A small class-conditioned image diffusion model, trained from scratch: 3.92M parameters, batches of 128.
Rows from block 5, named by matrix and row number. Rows with one number belong to one attention dimension. Each number is 128 + 24 x the weight over the matrix's rms, rounded and kept within 0 to 255. All counts start at 0. Numbers have three digits each.
# v: attention value (model.blocks.5.attn.v.weight, 192x192), inputs 96-191
# proj: attention output (model.blocks.5.attn.proj.weight, 192x192, transposed), outputs 96-191
v.64:111126104133130096124151138132116133107117120107154165145160118100137165137152115089152121146125126105130169145145156146153127110117143136120147119118163122114113095113130142125149122149099147144128123125134127117124115140081135123117134114133142138107126155125140119121098118141134118117
proj.64:133154107129135162153131123080108124149140118137083145101125152122112121143102134152137079151133146142122154105075118119099118139156108101130111118118117107140129126109110141107119136110163123148082087107153127133106149135171134132156087113131112151197133136085134109087104129106128098160
v.65:121161108149138126117095116134122120154123125083127135119104114127123120112135120112115088129132151129114117120078132145114123140136126139148180152110152123152139141127121149109137118134113128131114127144131114116176139119082117134108118123124094129101109131121126118140151108114142135119
proj.65:148084175114143163125140163124140096116116156129127118117133162103151162140123125137168168103155115160081168101163118157145127125125148144131091103103110102086114134111125089121135143103166146128168151136138113111113124128152090139137134126150153163126146112127148146130076130140149103124
v.66:138135114122140094105143166138117115120121137110150125107110134150156145128141149121103126144141151141121152137124142113130131150155106141133143117119133128125086108138133117146147122119109154119106124134111153113130155134137104118117128134138141133149143118157125142111116162104119149118
proj.66:104132107138114153142128111137136142153154120133079140140122127134100152124082117126158128105124099117129114134138143155163151121091143144154131154124168109138100152124080143128121126157138121102124092102112095142127111136137150154166123129173093113152107166091165118116143101157101113107
v.67:139107146113117120125142123142153090106161118115098137121135140115148120146105140142133119115133125136114151125130136113090127138120130134104096158136142130112135146143118150135116125134145137102102134143150130119116135114136138129117136136132161108140106136148138112131159127136116108112
proj.67:101108137134136133122144099126140168117135129112150116161109091147127115105120113101119117131123085130154067120086140110154143133078109132131160121167145119132120125130087127126144121128098132111135107115088104110116087146133122114135137136149098159113146136140101161117144110158129172158
v.68:176125120116102147124132107137097109136161131131118114126145176079099137104100086156143126117146158104106115112141151118148136120178156139136142119135135143135134138121112148121101109132118120131110117106131123137101161151144154137146115116126105092124128122146103096133114175147124140112
proj.68:114110160111176104110113150089128167155094106105165142142119098129122096141127150145097154155122110133135136132131143120157136121107093098161148120122115127144127089139124134119143133113137139148120118117131085118147116111121137099086129140117127145147115134092107140119143124094159089123
v.69:092118105143112127107109140129099115131139136124154140138158143105112110119145090112102138129137134118168129118139128106117120118129141099118117138081167188173128129142135137109139122124148149124138141124128155119165108119138098150106120095132121120134162109142124132114194170133134138102
proj.69:159090123100128125161100132121160096129145156104124096112095129133144118102141146138169149083120098129097128137169131130126114131120088128140134147126081144137103150125163123148158124142139139128155132094153099141109148155082154091143140138078105109106123138097092131156103086162143108156
v.70:112145105121102124159129154100145147128105126118108126097117153119117114145137132130156146132131138152119123124117148094110128141132116099104128134132141148115125107149132086150131119150126126139111133144139141109129142125114139120102145151134131151156102134069131127121129135115155114101
proj.70:117062147112113146104106151132112116137165138114154149157129103142143126126118162105095126106156091132119087111153119121168117143114122143163153111126137120139118135114096149122124112089121139105137096123133106123110097121127103128152107088096120078092125162126118118104130145101149129143
v.71:134123146153148132129121156136147113122133127136162082131147086121136119160103113142104119137130132119133117134134118108130112129120118116107109099118144120104139136093140133147141099141152154134146139133161132131138117122099134115124156124143142128146146126149126116100119121114146129129
proj.71:109112114128108110138127126099139153134138160130109125149128115129121121117143148119123134125126151123155084143141132123129146122124120150144162169124104161145126128167117134133140134112113120113126139115110133132132126126112174107110101155097149110116099136123127123138150136122142129172
v.72:116173074143116100096136152175132132102113123125146138102103165145108084154135113132137132123138143117143123147104156112126149126113140118102110143108138119163123133115137138130147101132150095093126139128135118100136114113143078134186154105126164152128096101096079173116103141132127090129
proj.72:123121141139140136157110108102114100144142124138123109128106091114149159101142120125140136137096110138119153131131121129157122133134125124122136161171121147121116134083108110143106128116104128114110108123113137136121136146146121123134132137117099134115162130122146132142127110153090139133
v.73:114145109133122146128109118109176141136133139124112145125124095123128118091101153121121125146133109122147098149127125123153137130116138080127143149113166133111147097131112092150125152135144115100109157118109128154147105145122115116098110135137125080108125160121109118120107161135142142147
proj.73:129145174086138122127147101176119099110091098150098110105101177090126146141176067110163149125143141129097203102145131168106108135150126128103095118115093122124118141098164140093111141136128085122180101127122132133119128130130127149135150114143155160134105075106162116103128126122107125078
v.74:145098120113157133097118131128130133132141102139128151143135103120123092141141126130138151143135115143131201112122150104118123153149138088145135118154124137161119114123129124123141149130151111148108152110127097129107116152177118126148110129106113133111139120097145139119101101132103128117
proj.74:089165083094122124157124119150118169140142130125115156127120120126101147131105100126111129141124109088140123159145128150125145077126136141137114119132144123126113142111175151137111120117142103145141104115120154132150136161086128127157120122171120130152119153130130122135149137109125134131
v.75:121100103125108160096150154127138136105145155137125135110137125116150124138129142114145099117106137134121095118111133130093124138142128148140181144121133146128114121120142149110161140136125126170116119112134150139119140122104128109119116122141113118147159125151132128130117118115127135146
proj.75:128135149174141132188155107130121111137142102125126097113145177143123141126160141146126101149146141131112159111140136117144095157110133128140132099094126114113132109132097150134121133121150154129143097126134094109107133127143158144118115123159121151141110113114152128093138137138155141130
v.76:104125140110139123136130166104117141140121121115129133124155121154144130127136146128140109093134096135121129134134153144126106127113126093119128135113140153140115141151117131127125138144143115133135113109134154121123138145100110129130108137126134121163144138132133142117144095131114115137
proj.76:132132098131127107137136103157166116109150127132127153130128125126143118128145101111126145150087167087149123146126129126140132118118131118144121129196125112156128140086148138175125122120141111112128134140133146171106106110127138118148142110123109138127130139129139138137130125121128115153
v.77:126157116165136128145168124121152116104134135128128155114142121122146111141159127124113152135097177126098141118126139133119102135156097098146129123122159110134124114122114111112069087115096111130136169132090122122148176124129129111144081126131136136140088122092123144128111126144135118144
proj.77:143084136104132117116118151117088120181127118135127108121161102127132141133130159123130128116126060159124106152089114113190143115119164114125164108156124080119089124142142105123168150112167125124113129128118148118109101154149077136128155113140120140108170165135116129127115124141132142116
v.78:145081151145124128132140134116101111133127147121139109119129137157144131123130134101122113157138157144121120134123110097130117114124116101150135156131142120146105112140127111158107098158136125125144174128119152106102123138137142096124114139135137124132130124136159121114139106105090134143
proj.78:118138122110112138171162114157152116145110143175125127122146172102130155091147091137101153085170145162144121116162139146116121103112116140134145108127099125092155165122134166110123172107142121109131055114131098133128136119109135143131110145157147121106099122115104124093131149168152103142
v.79:152102132111140095109111112078136113128125141118120110150125150108118163134161162130126096133158090132124115095134120116132160147128121130130143097173137142118142151127122157122151111130126124152126134110125142123128152116111134116132128130124130121158134138138094110163143145115116135139
proj.79:122112149135102173149149102178148123138110135147114145110150135161120138135097125108084139102137154153114122157159122117135114142118122134096110146083141116097130118175091138098119135129130149106136056130093099109093132101103120141129114125173111123101104143133145151083123123170140103117
v.80:110118130128138125117145118150137140125113115126134148141099159119118155106097105135148137111138129117113130137146116116120117149119114133123114121124093129135142140138134136137153095122133119136146112131163100112137138126114103137125127149121140101114120113110112105112139124118136149090
proj.80:125157126141143114131103137115105096090147142123123114124116113130141092134131133132106102144108135116135151142112110131113106141130136124094137153132126153126132147145105112124119144119115140099124138152113135160141069145164140109119142129129136146144149156131182129156118098103128127155
v.81:108119127134149128114108109127137112115107132109142111139126130153109138116145149138145149114120116121122109128117138154121136144136130105152129164137103124152152167104117142123136106145114115139132143149129121162125115156104119136124090125125113120146131129141145112123136108163127130146
proj.81:124165153121126140139147107171132134130129102147144142114145131097200147113150110105117118142119150127130140094138136152125122103122133153112111084139127110092137143107135123137124192124152119131147146120114134120147088093121124142121138140165147163106111121146142131137154161117117135090
v.82:093114143145149167128099133134148138152118113136128124122112082116143139110167148109119125117137150110147148158063128143120118141115153142153144150132151132125158138152124140124148178125097126145117089104103099159103113155135124114122142092157099110109149153148118103129110100124137159118
proj.82:138163143101158108109150104136123160092109150122117155144123097123131121114140115099113189143094129111127094102152139112145144116149130133118106136134125120145104127083149097148106105148129097099147168151105168120190123079090125132117141149115158145116119120131144125153126153144109109135
v.83:121081126124153105130122135128122121107127134135126134106138118132103116144102094137138131134112089115141162114104127104129092140129122145135133128143077137133096106113116108127133117118123135145127110122112107155104118141101144100130137140133162152137134124145124130138135139136124132117
proj.83:119166150151112140154142099140133174126144135126123139121121179140091146167147124108112113109152158121132141142135120116069143133147156128116112092110157139103100125163127111153117135143129089156138125121146145123139136118089106151153098085148133123110131130105140136146127132119145126106
v.84:120120119119144135131153162140125155117128152136128137127111141103127116155125139143144137142128140133119127118145123135141100141127114147144140102135121152110119114120127145144150098138144137107126120138147093152151133135119128118132154122089132104101142137127129136152112149154118137143
proj.84:101154160128134116164075096143120097129113134109089149121097144177089148160134145103124102117114146124111175138124105116071113127115142113090082142094121140141115154142130117114133108116104131110120108129131153148085131136127151115129079127168127122141142104142177151107127132077115140128
v.85:107140138118110140153109131125145127140134137121123123145164140149109129114176143116126117140107133138126097143125105110116120121129120121115139119129130126123141104097177175099141127129145131152119122119123124161113141123101122099151110156134131103128133117137112121120119133110116098137
proj.85:133152122108123124123165142103134110116094125124150143101140127099108132149122132138134105131138155109145161101110140172098154127116117132117103129086111148152088161119130123128132124146126124112160110114185124123116137116140168145127131133136150131171115093118142133119122122148180121163
v.86:119121074130122150141156133138143130127132132123137122118142124121133139128138119141150121110144131108135126123167124121120132125126124119124118135120114119105123140129140128130131118133123129127134131111132122145129151127122141128138130124140140105148130126105130128133129119137135114114
proj.86:113100169126129093148110095140106137118117120133114131146138109121125100118124155126113126123104131130109108125141128106138096147134106153140141144146138123134148093134126124111118138117127155124131093147095131125132100125119118118136158117113104146086153126128124116098119101134143122126
v.87:147128125109142139142084086119124156141154128105134123142115112125145121140150147125123105154146103142164135110116137155135161137101140129154127132111113142126149143106139136119124133164119109105141120123109130128123151137119153142118144124143135163140130130143118137127121110122114121168
proj.87:114150146121120128098162151135152151134098132128131139123141157141087121134092086111115130147178133128146129152126094114131153127180127131106126114123144132140143112131147124123131129106089130198140137152124129121134135119138121116133123144107130120150117116161102130131144146131158128096
v.88:155161132097135090119119128170129111138155130134147145115169101162113143078122112142109099130073081132096132136169169123155179122086156162101095099156131085147116079091100164127119157115116106137139094138114129098130110116105094100109114141158119138121138103081117158116137126142158127088
proj.88:120128131136130155130109109135125122129115111134118127126100089138166141123141149120135146132102117134136110130131126117135129131112132121141129157151125109104126132106108103127129138140120132083116116135113131122111129127132112143131123116122137126102140146129147138119116134145109134148
v.89:098116133125114110129106113122129130093180132123154126143145124133125126125142115141154154101160147126128134138149133119113123103132130111144145150153151117150151162155148109150160122138147140106143115144147132142153144120165091118136130129155134125112142129127099116130091114119104131137
proj.89:141103125149133148121172132118156151158115152102142116142114144144131119133137150148122129140080115138144120098158132139143123146149120153103148114131116123141113137115125168147163126099109104164107119123100123134107114140124152112144138123106122133146128164141151126134148124169130178140
v.90:150202142128119138142115134119154129128078109123118145099127130132095133108115133120132177127145086123164112144127122109146109150114133135142144127127158146121142111114116131144092129118148126127134128155109122145141137132147121157129147119115183118120147129111088145148108117128144136133
proj.90:105115157123135125125110143155110135139154133140075153133112141124105139176127087092119117126123187126085174154124124180101152135164139122068109138134103161151094138165149110096098117136131067095117129097102138122173100145112104128148082121143102147114126167094162120108130150099094093098
v.91:098171116139114123116166153143134132120143126136131127102115152126108104122082128101120138158096156134150126111067135104122143142120132140116160117123141136078124134132120127112117137076156129128153135117135141123142092124133112111140139150119125108129161108139135122112146131111113166098
proj.91:147080147136125135168104110152118080132117144152118120142120139106168147120196124138145172094143110143082130132191128127122099148091123125145109189093116155115130109145136139127137120164134155080177126129131111129147146151073126161125145134136137136088144121120109134132122125153130139156
v.92:143112109116151112114133111110156121121124132118115140126130160113105140103120121114146127121135146111136123121132102137095146133137148142137128162113146120103131172147137101136153133129107135163100137115141125137160134116153150105125153176133101124132169109129156137128116129114105142145
proj.92:147113161159113135136126128139120108100122139128133105148159133137189123125119177152120115128128103182101112112148143086138099150123125138121131101112138112075126109142094122102150131123127159122144124153109121129117146141117094137128143120130146128101129125172133140156123131178144142134
v.93:144122141117111140148133127107137094159122120127109102119101102131147107144123108156134116121137123100139123131114133172125123139100114108144111132137147104117120153131115091150112141138131130161151095098142132120103140131149148137147118103127124130146130135139114131107128090136098134132
proj.93:102126119124140098136141131165139202095128131152153151159170158120102112147132096145092137110112171153165114144164143099123119087149129141146125112124126123139166134160170134150106158091148128113108159140133113133157127095102119135104113146114162162090137142135139126127136142110154128101
v.94:129142142135100162121103124130116144138127154132130112128132117147124158102103096102131159130120091114118128103122112122138153133050144140114126131139103147119156122124123157126145139148144126099146145104125147110112164127147111132103136068135151092110122113099095120129175142123140149072
proj.94:105132139138155092126104125096121110084122141129122096119082125121120106118128139118142130120128157113108145131107119143086118171146131097099085189122107146151162111122138100129117097146105132066120133120143129116136112126125114123137148164087132134137149078190130122160079117135136103130
v.95:124164111127139093124138129103135133131158135088139116140129100109099144137125119102136148098120140133148123130141087117150139126133130082107145140120175142119143106156103113157120118090142122138130161137130094149123107125142141109124125150134204123110138114116150138131117134136130159116
proj.95:115076114117134148184126120160145137138129148157087143158134109133147148155154133139129137114110120154105117141194189125126122098120123165160140128113129141120105148123101122085124159143147123111133070098106119121123130143084108152138126122142061123082096149134107129139120126188124122122
v.96:173088141151115131128155147132163144149110122129131100137089164147134131082077097117139170135136156097139124134174152114139121112127106086105088109139104128138103156107126111158095109116129134146104084132168122102129143111143152125115103185097135082090159163148140154075172164131145118153
proj.96:123159132095127153104151131125131151100138140146140054080141115133128107134129144131114076115133102130113134141112128130117092146141098165146137137131115108132162121122117135168125138157132084083118173151133150137116129138101135120084108105104110159156100104128125065156115132133150138131
v.97:140124089079149123133093077113181147120151122145082103149117150136113137174151129175120133133146104108164120119149143138137185159136139140091127112150173137104189150122114191114142142123123148130103135134149158153098116110135130151106138102113130091130121141171105117136090081121126147129
proj.97:115158143139095100152122135177109117092144110102146175156129156149144133125155137129142135098126153193118129168132106142151122128126123103180145131099120169138118135135175101112113115118130119122134121105104122154147140147129087124165157119152116100161182119118137119104140172095135144113
v.98:137090169146154093136178101126116110123093101144184095137177088157144166152136134139100153103130125137100151141125152095156103096112111112136153143135095107110150076131086088144157111135133171157153187103120134110095112139159090132166133129138148141173143114179160125099108098150125143128
proj.98:142132090104109145144123129114151148104122142123097144153143133131148090113093081095107119137064133146087153145115124130119182147150105132116103107165147152161156187160158145116104090072133116125126102162150167158197122143090143116146150162164168087111110125145135120156155119111123137071
v.99:106133113098102120131105114122120135157106122078131128143149084194138188147150120114128149119148129133134156137179120129112160137095137122115127092156104180119146081123129111141125170091137130164149153138157134130109092145134123099072148149132137107135108091113110147118126070148134130119
proj.99:129117092138162133147123152139128083169157150129122121140104117084111114145106138133142119156142110118136148125158119116142156109101160151085089129127132125113130129123157132124174091161141104103104127118099121069153117107136161168142152130137119123109137176132161136102139131124157141122
v.100:149178131096126126142094135162140122144106119141108120127078151126107175089129095167128097175131122157125100155141136137116152107131121145124087098134127103103142145160095087133116119149111120104129123152132130112129130109121147163144150126111151098150120149114084119120116147102156127142
proj.100:165150103108130146104131139143130138141157135110158137105125124141128129136119185126128130110140168070142105093110120116122132127115116157124164190156127127166150080146143148144140118110134120106077109119107089151114115183159124112096113124167072191123093135131147118126132139139118147164
v.101:113183131114138204174151163125131120082168137107136094121101147083176072152145169087150149146125125131157104108141156113121127155133089132151126145133139108157109128093160131136154155159147108183111070116124141139152162090136109129132115133116125149073122141111139132081149156137115105097
proj.101:113118145144131115063172092112148164122069131211129115107156113160131154098125137168133142100137086087121145131110145156085068146150117120139163081153116115067125148128079131149077124154086096151142166109154120122091110170120124084144087077108116107163131110128092132157121125151166125169
v.102:128126129152125142164145150123128129139127124147120122133160148087157111118115126137150129115115139119147130132126105107122125070143118103104114135129139140101130092127137112141134074132115124099108100154128131134136124143133104121102137128140123114139092109122127110131135113143131128119
proj.102:145147161143169153075138128108120091093146130157111119112108147141105136160109111119112117142150129139092108128146120132121109118151097132150116145107127093173154144098127130147128191080127151097173149108111108089139156102122184151130130147122136092110129156108113179136154123150135114156
v.103:125091106111167102112185126106141092125146147121125080188161137069131117155110102174132098120159174136127082126110135124138129107118132113137156163130127136153137148117132111120113076122102115095125091124113135110123160087145137129109146139151131105152126117138166104104136135122080127146
proj.103:137108121159096188125138133108110175085052149128127133096139125129101129134120100114130144143105113099132150187177135106171128135137113132118112142143117111138130150105110141131127143114147140138120157158103142116155126162105148093126104121156115127066160134170109140133083152113113159093
v.104:130156141122114104077071140106118149136118138119100140121126131130096144149121119144140120127095097107101149118134132126110135139128099134133130134171107145129096153122146138102156146120119140088099136096145145119131183111103121114118138110123115165162115099159122134124177134094102104121
proj.104:146123117108138102160128145141128104146156091118143145171112138167164148141156161128128104154170150158169138127120087106117125115085155144100137135117128101182123094113141141132125142121124120158133106132098098138133123144131150186130172168151114104123134162074127111125166097150162098135
v.105:162106096100123100080094109125126156135134133111126133120128151147098133125145161150132124123134133141153104134099130120186164106126140113112161115130170131141132092122080156104095163103172127136086129134161087122106105148116148141136123134135112107123128141132111143119107163133109105154
proj.105:095149133132130135120117148104105077179139148111149110114106150083111109130122140142105134140157104107142135102147104116126144149144113134134118145134094137108135143139158132139164099158106112109109130111088164124112136101155104120125088064117121158130127100126144112123099179101115153173
v.106:151119104116116116122143140144154108143136149140094106145130106134121137167142151136123141106121114111075099098170120101113139129136157142125165119137148153139128180121134206126165122108199123112101140122144135120106112120125103144135099116135131149128081148149067126148145116123143139089
proj.106:113131152125107113160140161109122155108131089129165168131110146146175112127147107157117111149125123122160137156113157125118122156118113124132159093128149126110145132112134097107099128133104142146096120132155130110159165139141139095148150111106143098133145140101127130099133153099106097137
v.107:127107110140155098114089096153127136135104114138154103107158167128113114136092177086101141136126106131166123128123131089168138119121144121122124124143066147140119108096108088108154117090132128159166153137099128122163167121103109135126135156127100140142119143134146146138126140159099117148
proj.107:110124131166101177105143153101137074134117135143117094149155119147122153145105105141142143111125124135054103070140096128079130113149112122140121118127134099153134145133153196138092097120111092090097114119142150126111127147141194139118140100115111101141195090145120102162135136124140080148
v.108:125145138112108138154090149147131125123098135090117116108109127110138106131137145099161120153111146134143086104117111144147118128137129122153117100131118167147148153109125150133130131118142136094143073111150162134116130121125145150135107100125138120092106136145128144130143117120160119101
proj.108:105156128112149127110125107136111131132130177176096140130092111144103127116124138143133136118151138100156143152158149116085136115089131133093115150136119130132135109141127080138119139139109093127103156171108111127142109153129122069105131123152086151144121123127119102111119153132150138192
v.109:122134117113116126157078130124165131129132084097103118127146152115155133133120191165120097117142127126109117136142123161134123101171103135113105078098124115127088180129131118144126112151086138142116108136124109154148163129135161143160103139087114130120113162154144179113153164127101096120
proj.109:179125166106149118092143141113078101158118151172106150128087140126126104105106143099151094123156135136134093126100179091117088129057104128154150193114129122155138084125112092155116184103140125108136111162128123119106081163116092107128138169166082158153124101103115099128143119112143144224
v.110:085134119144111119135095133145096153131131136172135159121150122123114138170132106095149110145106138146142136126116165124121114139122139135095150177123110168143130095098102132111101125168108136102118137128152128116106094145086149130123138089124184122138159117147111125161127137153138163104
proj.110:119110077098156117128131159134141105142137113086152116117137126158126121123149114166113118125172128087138168163121076143125143113098112144134098094162124096164161124185168160117165118120127124113154161117150123111140157100142147127142123139109165128096092172099156099122113135130142095088
v.111:126177110139144143143107051122109152112153132137119121126134150107118130092127101116141127099152129136125147100129135109113141098133127111111125181122144152107157149130120113126086119139109126133123132151130146166135139119128085144138123117149107116148145116122100103115116120150161117118
proj.111:089100146169137073119101132149110108113128130106129162162128134106129137160111113126126153175127131097112076105154134145129137134127163103138144107130156135148121116144121099122144130119157158126133097122117099122150080165162136119142157129118117120105124130129129180146123127110120090142
v.112:100148125106104104147141131130118135131129123165148131100139116128151133106127099125124094100135105106126152126140137144134119103161150145102116128104106127126130126128099153121150115140134134125109130094056109103167116129142151168132122124131091157129137114131122134138117114096156135117
proj.112:103112129157160158115129118084148140139116105108158179192133144125113135143116126120126128150139141149139088083128114138127140144120122112130130126149180130111123122139164099097103156098126143133176127165141123122116141138137111081133140164137148105097105137094131177133173093109110103108
v.113:114112125110136119141107114156094126142150133124133094152092152127101142103155099122164148158157179136104135108123145105108118193098130124137120151130095132148167133093148121116163132123140088106142112093140155116104106105150152133132125134140146127123120118139169110093130137114090135078
proj.113:134141125142080148125135107137136124125116100107128160136125148131124114134138122138115138088132095111135140174144140160157159121155111132122144093124113167123108140163107115180110128131086173150120137109116127152138146138107108129116107095130136082095115127151125154162113095135157134090
v.114:152134165122116134126085146138152109137104128111100150104108111145138143101114118109088141101156108106136181134083099137111109114129123144134076120131151121138122145200118098149135145133167125151085090144160131152163177134162112139103150122097104129133115135139103140139124112133152107109
proj.114:147122133109184124104119096116097149147178121122105151178129140108069128124122151116124075120133178150125115135173123121107133107110127143117168138112103141121144083126165127137117137127115117162164135116082098133113104129121136127156124144183130153167116137103098147113151110099129136125
v.115:120163109104125146128101119115167133137110159132100093156164096089164141124122111106095078103155087112127130102133125156111129145109150143127124122085146127085192169173138120099150158133109143130110142099085131145145127131139142134102152116115113101149127136135110112124131177089112112108
proj.115:130111149142150112148115154102106117134159108111126178158118162155108110116134118142159126160110180170139109152145063111114146099152109126118138139094179165156110100136112087145092133109143173170122127127153108139111112106100106144171137164123109120105133114084108179152125128117126173128
v.116:131082128130127119120130151098121154128110102080161102146183148105149138144120142150154127141135120108140170157155122102149108100125148108108115078104102121096123104168174131134106145130119152106150136138146128138102155115162155106126120140129153139142095119108162150118122165119147133141
proj.116:149135113105129140103149153129109151106146142169147108101094134155127131159090131136138083106130130143094109098129164140133112131147114141123114130126122083143168117103136143133147086107136086145065146118136122094140128167106198160103162120113115129167149122132135107126119156119123103144
v.117:128089137151105148146102091125136143114149129080136109105148144123189115161105100187159124183134124139162144144136118150130132129113145109139148125125125135168149099133126091140110112127125136126148177098146113150108091157139113134108112112138115168108097103127139168125123089112128119129
proj.117:132138119119121105149148121147135116135126117115122120125088147094121143139089149101115151090161143160109142116157130137133148104160153133151127132143102158097107129119161129124161137163122093119163083120118107136159160140127144095109166103139129118159116162165142088126147145156100131127
v.118:129171071117167140114104083118088112136169123159152173104149146096157148134130115120143102129148112127109127118128126115149143122121075106087129118100139143110107139064095126140157114133129150130125152116103114107132147139105144136120117173127133160124128137165134158135136108171131084124
proj.118:101127116152068033149122174133126122092082093095100098174146132150165104128155117145150126119136085141110110068117111133112151183161212101173140115166171136164086131163144135109154144122146114098147129142129146153142140132158072155159157093108142135116135123113114093122183143107150126124
v.119:124076119168131180142086108103155119102160141117159127135130136105132124107148106130150133117118148123143129113114099152128122121116125067134119133161137103125146174117144112116180128158126111115142136118122082127132141114087155110123119168121185137111100152157127120131110119138116118136
proj.119:197109151095100098130127097174123135126077080074070144118115169115135121123109155130141148088132103115108140151140172124139167145119145155124162134097093167094086108174117112141146152140099161134145129145113163152126139183143095131148111128119100133121135119157136127128143110164117117115
v.120:154175138105131168141134139122111155142111136100142115137160125110091116092113122086155125118099090138124175137174123115135139100082136112146116100152144123157144157164111159123112161127119137108139147111090147154126156135151117131150138123117114114110091112129087170139091143118118113101
proj.120:086148128135168104128126106152134098128166167166100118101101100143166139133121140169118164135151131147155105106097153140090120143146169133149089123100119105125131119154131105136178122123153106137117123105141104135084112128137156145119165104114132119140127135114169121083188141164133124197
v.121:116126126139118089120150134144117144116139128126129121122123127123125119173116112141122133131148118126124104137160137134132146164114123156123100104108112119107140154148104116147093122134107133130154166145129095144104148112155146110131121102140149147141149122131108134123122151106167109131
proj.121:127144108076140133114134119102170090172152138138128129110120130156188163115131137177138123136088102094092207112091135118106114117159126119127131140151137110126143151149137103112128078132160122085149133150156166123130095138139095106133129106108153129111111104132149119152123179169119174106
v.122:160125167159143107123122116137112122175110124131120094097074105141166156089119146122088128139150147116128089140083099156110117117164136105118127165116137097159123118116120081144114112138142121135133149116097159107172128137102142115120105149154158149110119153139158150116127155130163127121
proj.122:106143133143099153145115124095137144120111122112110107158147104111070125120100138100092117085107139171132100104143144127156160136117105107129123155119143156115114159133112119112103137153117164123124120162135121148103115115144124117106104108137105168110141092152095163155122075131091155108
v.123:116160133097139136125135147129134128113143113139114138148130148116109116117159198117117143137130117153111112109149124107123121162146113115098130114105153138111112143111128154107111134102136122108116144153119119114107109148152133142161100157120131131096133114143109112132113145139124085102
proj.123:077174143134106117136099122126125111125134158162145105113124099154143128144108120147125103128104138138143122153102116115096111127099115117155109124143124097133155104115158110143137103129130099119087122120102144138104128105103147111122151080123119116150125120098138110110136154157121159170
v.124:165104165162122146155139097092146124111094085105123163137139076139133158137114126108109151154130147094169124126122079175148115141124135122137084110164077087112156152115150113121117125129140118168134129142135147144140162113118147129092113140139105177122144165141136145134142122129119104130
proj.124:163091127074122111121127094149118141157136083109092114137111167108127087131117130103156115082148136179086174130141194132131156132135113138132183152075134194149123090153149091136136136160101151128151104128124134139103142143138096140150133183122127149145133104150131123170126089139131127132
v.125:110141147103120122123110128135117115135126132121081137139154067144095153149116105125148096145086132120144128179143119144168106139108169141132138126134120156089104121143112095128137164105166133113124105128158112090112110127128119124097151144129128126129113125161082127125106113123096142157
proj.125:126128107089160151103103119199156105107168095117139137116120132144115158115157131115132119110133127108139146099143101125138112104089105151098139161144120087162153128114153191113133094133102145090143143138078161097109146138125177134148097113100153107081160146135181118126133137090159121102
v.126:140132147095130117119114127122159125119133137105150124115110076141126147117114171132114143133152120160160150115146144100093129137130120143136132116118158169164104099099117186118144113088133098160148170135099124140130165097171158116097108129144118167090166137146148174104152152121121140145
proj.126:102145130153088094149164097162137122151134128159128105145149156159169114124140147158136126143094104115104128083122057132105127152136143103111160119152145124082104156141089114161113104178086099152134120113161170149146078160116105155153110102106111106176127078102116071156142124131148113139
v.127:109103127094118172125114159161155137106167119150106150141161137139160132167123140147086143129102120141108163115141129089100167095112136176100095098118144145096136061133099162161161132131126143093121116143122150169147141148171092115091149094136087118152150102084092137114126169126155105108
proj.127:088120102184188143125117108104136127160109162145171127142126131131120140107113120143152115168129096108143115148131094153099059126122126106117134096161134086104140146116160140084104083119137113138125163103137072112135110086117159100156127142128162098169120149091113136103152147124123120120
v.128:149158148117114144116125106132120148155139133113119083140124171126163137170128114129132121106140154162152113163151158145126089125128133101131139145175082109115120126071163139151163124113149124095120103155111150111131150128130156099144117114153102111087098098101125118107064146099106160119
proj.128:113102117120141130160124133141119114124104110125131163121156061160145142098158150156147110141116147085130178101111134069154105113131182161122102118071167149132121125135120127091099170140128090128120140121141108089102125098156090108154148148111176104152139134162174141139151110137131116137
v.129:152117142168136095155203092142116103127094156176135140116202128144140180123161108135096124127115137145119142120129146089144088088147100182136132120101089095115150142098153108137131087128125124155134140108110157092118175112153133128152126119121095145126184167140190120113133055129125148131
proj.129:092124133125137147146123146086138122107123143109142125149112135113108105119119115156144142096143114107135099131133108138102122121158121132112153120143110159141102115156144156142108158137126128135114136108125112135156097144094119139116143112138118137148085099123131128148108165112145088129
v.130:077159149139135148118060097107156146109132183114125119102136091140099114114119108125145101155158094132119120117082139122160126149133135150143186142134092160157189070072106054095103147122156155144181104124108165082132126136113118107037137099140076176153113092125162130140158088097141163112
proj.130:195105108109142101110174109135112139169137078145126111143123080122151147094095146080119130176072139140152169139109115121109126104125160140098106144118152077153119134134143163116161153076130087103094172137134119181079118115124097140139137186129153093113147137142086104118120146136110128156
v.131:108134097140126110092140141101096163127127132110124131120100140102161117157107167077172152125203101140168107169129141135123132186122163104132146134079166139133150184125173107129132160104112133100155102133119170137124150133108130116140172118129169151134088097067120105125112100100160105064
proj.131:163104149121123127130151053161155104094137085129149137116121087111119165111163092126103067125088168129116153128135178109143081092095128166127103069139173137140124043146133113121123120117163126097077168100165085078135096114166100134162146144118149103142149169172135145128148120157140154147